config = dict(
    arch='transformer_decoder',
    model='autoregressive pixel model',
    dataset='flat shapes of many kinds, plain or patterned, on busy backdrops',
    train_examples=48750,
    image_size=16,
    horizontal_flip=False,
    levels_per_channel=8,
    vocab_size=513,
    width=256,
    layers=8,
    norm='layernorm',
    norm_position='pre',
    hidden_act='reglu',
    mlp_ratio=2.67,
    head_dim=32,
    fused_qkv=True,
    bias='qkv',
    qk_norm=True,
    layer_scale_init=0.1,
    parallel_block=False,
    inner_norm=False,
    positions='learned',
    tie_word_embeddings=False,
    init='xavier_uniform',
    residual_init='zero_last',
    optimizer='muon',
    muon_scale='spectral',
    learning_rate=0.021,
    momentum=0.95,
    nesterov=False,
    orthogonalizer='newton_schulz_5',
    adamw_lr_other_params=0.0012,
    cautious_weight_decay=True,
    max_steps=11400,
    batch_size=128,
    epochs=29.9,
    lr_schedule='linear',
    final_lr_fraction=0.01,
    warmup_steps=2280,
    weight_decay=0.02,
    adamw_weight_decay_other_params=0.05,
)
Rows from block 3, named by matrix and row number. Rows with one number belong to one attention dimension. Each number is 128 + 24 x the weight over its row's rms, rounded and kept within 0 to 255. All counts start at 0. Numbers have three digits each. After the name is the row's rms in percent of the matrix's.
# q: attention query, key and value (stacked) (model.blocks.3.attn.qkv.weight, 768x256, the q third), inputs 86-171
# k: attention query, key and value (stacked) (model.blocks.3.attn.qkv.weight, 768x256, the k third), inputs 86-171
q.129 102:158143073131155130127112053139145133126114115135133109153144136132115125121117148120138145133117082157153138152110139098140097071124145139200103109121156138153121183135140099085082091143123097134100124176105104128184157130120140150121132119157107180109123107
k.129 093:119108156142134135140150120123115115127114128102111156122124117107129130103154176154131159111111140104134125153172137116119114098162095099147158096136145158109111121117128144126107124137154119152107088063155097113116145102154124089210078073135116121142116183
q.130 100:144098142124104138134179110149153106110160153098142119132084130107106116119142086148149135127177096145140111154122126132152129133182139148137098122092152103130159162146076080124094145126098102134159102128130105172117141105127157095086092092124111136089123190
k.130 092:124137105119144167100142138113129129149094111157161125142116124102093168127132138115141125153139110187115140092163143142142111105144127138147157117121181142121145088155187138159191097122134147140108117115125160091145111091077127157097141128150130108161139127
q.131 097:084153146146130112117092148105102073141103152075177108142143126056082093137143172137159144129164157122131111114100130106175109094128126123121131132152104133133159159125160135172176201097145119139144152137127097167132114141102149082104135138116114093123132124
k.131 090:142112173124110157188158115169143116135086129136140118113146090114120155113108111156112159130131145086116117091134106137145136097119108143092087121162154133154152105134114127096139139127101127113115070142083153142072078140141164109116149115135158138153106134
q.132 092:147117161136107141093132155114105131140146146129117116135068137132144173125151163112123101143145110125142127098184148141157141131099098124118105138148091137147131092116117087080140144145163133142138078124115150100095111129123142102118082141148118095109064124
k.132 098:131141114128074125154117156109121123146098144107123080117137139149109082157135144114131114160130132143094103124137107141123146177121155157134130134121109112174163133080109138098146076190110154151114106169122132156147119096087157152117143145154134105142105113
q.133 101:128121146144140087141116181156078165135099157102088143118126123140144074095163147141104127135115154100128122132116161105069139143080155084102124127094149133135151134142096118132140112155077118110104135145120122135133129106170111119177095101119110125101098108
k.133 095:159125134107158107119156084141157134129150128131133117142118076126159095164116114144115146105148115130119141117118138121136140116133153138098147140139107165138118174083111094123108132107118138156163146103134156155144152157106109096131143139130138115168160155
q.134 095:112145127154132101130161115097104129109140096138129136144109141109083133184103108137079191136146113155169117156145154164109129126158123147127137127090085061116112122118112104130138104081125156086133162116135167144170153113138107095119117134145124109140141115
k.134 094:104110098180106122098157095114150143096145072095076138154151120109135124113123075112132087116109165152142163095151102173115133134115185091148125132111178101085132125138104133109120123119116104107112170148128112128143155142095116152115124149120111138122156110
q.135 098:141123138126148140150118131083119133091159122158118126129155167108149131143078137113143122177154146085129143146137105099141155141123133117124127154095134122137143076117122102116124112156118148131167148103134137129122120139112167158156109096134099071156130161
k.135 101:136134101141100096135119108120109114137144116167138149151163155137116162096132109089122112131092117160106055133111115118102074087154169134187157122172142144136128154095135164120064139185116134129101139126116135113129086096127108121102121145105086154153105094
q.136 096:105146148138141127111106142105144141134116118124139137108133130130137153133117094137126106165082108127110105120123129163131160074112106132098111118086161142112134117114114159139195141110092130138114082089122096154113131174122171099099139148133123131141128132
k.136 095:112138156146143131132125143151103137126106162126164120116166142087146153114120139150136151050085101111087118132163114137108122182098157105153146134133092123095166142071099116135166201140151159127142134124098087161114131151134130140140080150135135171137095178
q.137 091:107118094130138148213088145123143113121114121118123090125096155121160119092131091083135167085085113122141121139127140111126137119169129114146139155185142157136100138159136113106153155153101107098145124142109145125124110151073130118125129089121173133125154113
k.137 100:146138133120134132143149110154111109082174114120104109145075165113153131146135138101101148116117086091124148151137124130136064164160164110117142131158103162113114080127155136098132093105129098123130162097147088136168114148159154153102153152113156149088154112
q.138 095:136129140141131117176147095154161148151121139122194136177132140122110112136148110135101135128077104126166149122142128122173139162102125148146155140159160116095173111152128103122160112163110112131149125104152131105175131165117104148064147145137129143126119136
k.138 095:145171127133126121154162113157154145125167113106112180134146134162134101113115115153145136091138107140155168119074114145102089092137112107083143139117148126136105166084070088157100155111142123094122156136121157115131154133128127146134155158111120118131136133
q.139 096:139107126116124052114125088139125144177128123151075096160114146099125112166136115137104124139135140113107142110126112116113136132079120111120164171121111125128148144169091161135149126140097081123137135138113117114139087130074151141128142168111125118144104100
k.139 100:149104103148131124134126094129125172097132120135175135189100144116122091144149113120148121168097131123093086124148142153131153126129071099114129115096113154147145130119140132127152140126128151082191139094076147128138180078118125172103148112131127125115114092
q.140 092:148172104097138123107119154141128116130075149133144144115101090153131141163144089115092105117107170087080113111118131126140151125108140149136133159136099140134103175149143097149152136112127170149143115155108146137147139128144095146145158106109134132158106135
k.140 095:126128147176162110117134120125138152119120137145121132093121112120106146087137151150104129151159115156143121108124130136131151118110114113119101122088136122073144147153132124126145128112146119094119130137115094127131141162103105136100104154155133147117141116
q.141 098:107104140117143107127136132122154085087119099145094138113126092154160156143092149098107108109104123113119176184092148132110163081104093088142110116127138153073124149103144142178120110085144130109103116092156125139123132130125086178144127153135144123104164147
k.141 093:088175100139126165156103089131153168153131110127078124124151145132130124098157053102120098129173169171137141089136110104095154164135154162139154159090113108146122093141165078169165086144146107120122135098120131117123162127134125134118123083132176144111113157
q.142 096:137147128136125145115161094198115121148159170113111133109179103151127139146143116108147116153116170134106150117109100140153102132122116123126135088154118113072108146105153129141126136114114117139143145183156129120111097145158094127168124163094124131112167107
k.142 102:144125145112115173135104155105122126121108117103157127108140163144137169120071134133108178126155152117147130127154132151110109153139097140084108094133109113161106148167124148113082123118099129129147134105140153147108198126121112161159117168148125116108121116